Weights of a small CTC audio transcriber: 39062 training examples.
Rows from block 3 of a small CTC audio transcriber, named by matrix and row number. Rows with one number belong to one neuron. Each number is 128 + 32 x the weight over its row's rms, rounded and kept within 0 to 255. All counts start at 0. Numbers have three digits each. After the name is the row's rms in percent of the matrix's.
After each neuron's rows are labels from the 100 clips, of 14848, where the neuron reaches its highest value: "lies over" is the class under the peak; "strongest on" is what is common among them. Only what is clearly more common there than usual is listed. The data: babble in 24 made-up languages, each with its own sounds, syllables and stress or tones, from a formant synthesiser. In brackets: how many of the 100.
# fc1: MLP up (model.blocks.3.mlp.fc1.weight, 1152x384), inputs 0-127
# fc2: MLP down (model.blocks.3.mlp.fc2.weight, 384x1152, transposed), outputs 0-127

fc1.243 108:132119175149135120147141100114131133117176117167167135127100208083067127052140196136154106157078114197130103149116074099108146090135128124128162138189138128104123119143136112172124119052193111090085137183123120119155113170124119124177092115159096095074138168140136104088088091144102099161095143101163100126175113108102125135149146158067123144118155089137108171134132117171131201057139
fc2.243 113:127105113175118128153121102171179132125141156209124127118128141188089138134150121123127146100146158139153131103100133143181177083167156141155168110154105098171091100113091152099081200154162140109091131114135138098121123099105136124122092122179153100100095110115092145123088189151168091155089148153153136086193166119149117122127173160087151114098162156104104076111137151114146136100123
lies over: /y/ (80)
strongest on: prosody: stress on last syllables (100); /aʊ/ (93); /y/ (85); /oʊ/ (75)

fc1.388 102:189092147147101107124080073152108149158029125114113183197118082166130137121083068123145073132108168161105142148171110061155120155154148150088157078137129052131110119150158074144092171113116097149114090157078132127089167110106163132209086137100109128077137075125090168091128078111080126095134201164146079171109111071152135124107092177161126113097131155150165150124177101078042172161124
fc2.388 103:124146171148158119153096112110073190074139182123121075142103150149146159060131094154201106178075101135179095149110109132094145143076186135164103104128096192123166099124100150115071161133170137084137079161103086165152157157132138150076168110153182074155167101104167129111126089191128173140123122163110140186155105099092206120124183163090166153103104091212114134117116153122219127120138
lies over: /ɣ/ (70)
strongest on: /ɣ/ (71); /y/ (39); muffled (low-pass) (33)

fc1.437 107:121120106161129162136128119170130185148161102158122147120146132192113117121164114143137113094122191111124137119102145096087100141180152129158174143149116064196121105190167158119163152102113120099101119173102142144176076156108150120129197143137137093160146118181088181123147089176114194107117116049156140165089108089132139154133106094166116114144123152152144175085111112118145100124090
fc2.437 106:120116137139085117096075132103199140176064177138133140092125147189158103153202089103162129118112132113076099137233135115121067154106105160100118117124107127143184156092079140105121114161147152131127164155175116064067110077195149135095132125140138083143099155117119158124137089099138128157105098142183145134094159192127129146130112191151162078207151102125070113160152130178183163117190
lies over: /y/ (32)
strongest on: voice: child-like voice (68); /ç/ (65); /y/ (58); /ɔɪ/ (46)

fc1.278 094:110079083123176127094137085137141171122104155123112154092109171122186155130149075150130117175143118187054114155128135102130142122118094169155077137127176079110070175084144130133144156092101145121113110094085157100210112093061109103114133128060086179093176096131104172102107152151059160107131144146138102146187148139098122096155115162123124123113195107089072132151095135121107139106059
fc2.278 094:109155167085079171107105164128158110118157139132127144101097146125177118088214200080109067100134099133173143084142104144115146118099137108110208137148096101102121087167131164116058129103164159116157148112185065155124118154174168166153087145162176142062117133115207110183108175141095200142128139169152127177191136091122138103143059091155191086108104122145100106086123107104168088176129
lies over: /ɣ/ (37); /u/ (26)
strongest on: /ɣ/ (63); /u/ (59); /oʊ/ (49); /k/ (49)

fc1.257 101:086092083221143100103186135162171114146127113151143134129091121139139164125121130165099154076102125112120062152110097173088085119179140181117176168121164108149141099098206127112137130054144152128130132160124117124135117138119093094093098119118158165134125140156110061066122119214128094144112145121120118073098127157123217148152092137109143149173115228149117168127121124153093084197159
fc2.257 106:094141145168155141134112151132128184086168159127099086070064136112037147117115086138051078138081103101102167138190104110091156144145126098160093088107152145119099094149151097150147143092116148154114068128142124072124157154161137101120098160115147156149060169164170160143142150082117149126174160144120086152117135156174064086111124139183122126141153164142155201109094088148118177135154
lies over: /y/ (71)
strongest on: /y/ (77); /ɔɪ/ (69); /ç/ (59); /v/ (35)

fc1.366 088:096145178168098134058110147109087178147085113127177129156094090129124126100098129103113065069168110166066151114119064103125164154097103080139105125171136076151118141102087139168069087080090096131055151120077149090091153151081089093121170147103138132182087093191099144110121059077079168154193162166122120173119133061180113100136103145089168123107133120133122158139155122095189136114119
fc2.366 088:087110164139161101157153103124091139081069107110132129104146134123114136062090139163200074114089127081169130148097082155141119106128154121164071125166137161165166106191138077147149168124122138142180145138142166155118093152125144127112118131142130144121097151129116122112103068092139154158140130057139128062124144151143180106112089150179125168093128138167117145119124116100104178151114
lies over: /ɣ/ (79)
strongest on: /ɣ/ (86); /ɔɪ/ (43); /y/ (39); /o/ (38)

fc1.52 093:116121151182119154140121151139108138069138135150144095149097152049056146164069147161162108041089115098050118184098110120151151113150165094193169165108074093140115114138151159096155144111119187137124104134139167106157155144125137146127132094058118094096120134154087127195128170121105173111081127111163131164095121144130136172121106145140100176095116110134117116143085138118068123122160
fc2.52 088:162135129103072140106149154166167127115080103159153121154157099164159092122140096140162132153095131095135102105091116180105101153098145143112136158113095177109198142126109099064054084126151104090154155205116096155147155077160046128077172113118147137176191128089103135131158099079082153121105132097118144119123113190127148100110117075155183111160140189156143085115185159141081141117153
lies over: /y/ (70)
strongest on: /y/ (82); /ç/ (53); voice: child-like voice (51); /k˭/ (48)

fc1.171 109:118121146167112153146220180145144118142125067110103102186147088124124152102147146072115127134107082093127131088170120125112140174126131104089159118093074115118156100185138168121177153086182201138094152091161126135122138139131107097129149086092189162155174163113095129097081100089137114120137154109120057083132123111169190085112127098126117120169176084125078156124110120145089089135117
fc2.171 108:150173151106130123187123160109109082053133102077122158105148145083110096129147117154126121103114143138165132079117072084132059123078090132108108129112123119166131116142078121160131109143130152171126143107107140083172158130189136173098102171067109132146104119116189140070119133179139147116156163162116155075160157117090122138121095114139099121099127086090124126114098147158100117217121
lies over: /y/ (47); /ɔɪ/ (39)
strongest on: /æ/ (87); prosody: stress on first syllables (82); /y/ (66); /ɣ/ (62)

fc1.315 095:120179101154132118118123058145162135115151133096153095073060142137135132066124109160123071135097171121143182143186100109200146109160098084131161174095147140166172110148124152064174099102159114105172140127182122166096089147142163151128119109181142093083127116113096147173130066127141112187112124126101114134201027110161092155173130114124140101140166098111095226135133085183207109138143
fc2.315 096:153132119129057081073138127122093081142145121089105131167177129143121110117124115163121111117125153127066162144135121152071071138151153118064153145150079136125127129142135103133192118115146092159161141138156211140148130132162152139160118149155122131148095126174136154068176134090153099130155145147080141115154106166157027186161116118150185110094131152124116058115106150134101064141156
lies over: /y/ (28); /g/ (25)
strongest on: /g/ (70); /æ/ (63); /y/ (59); /ə/ (49)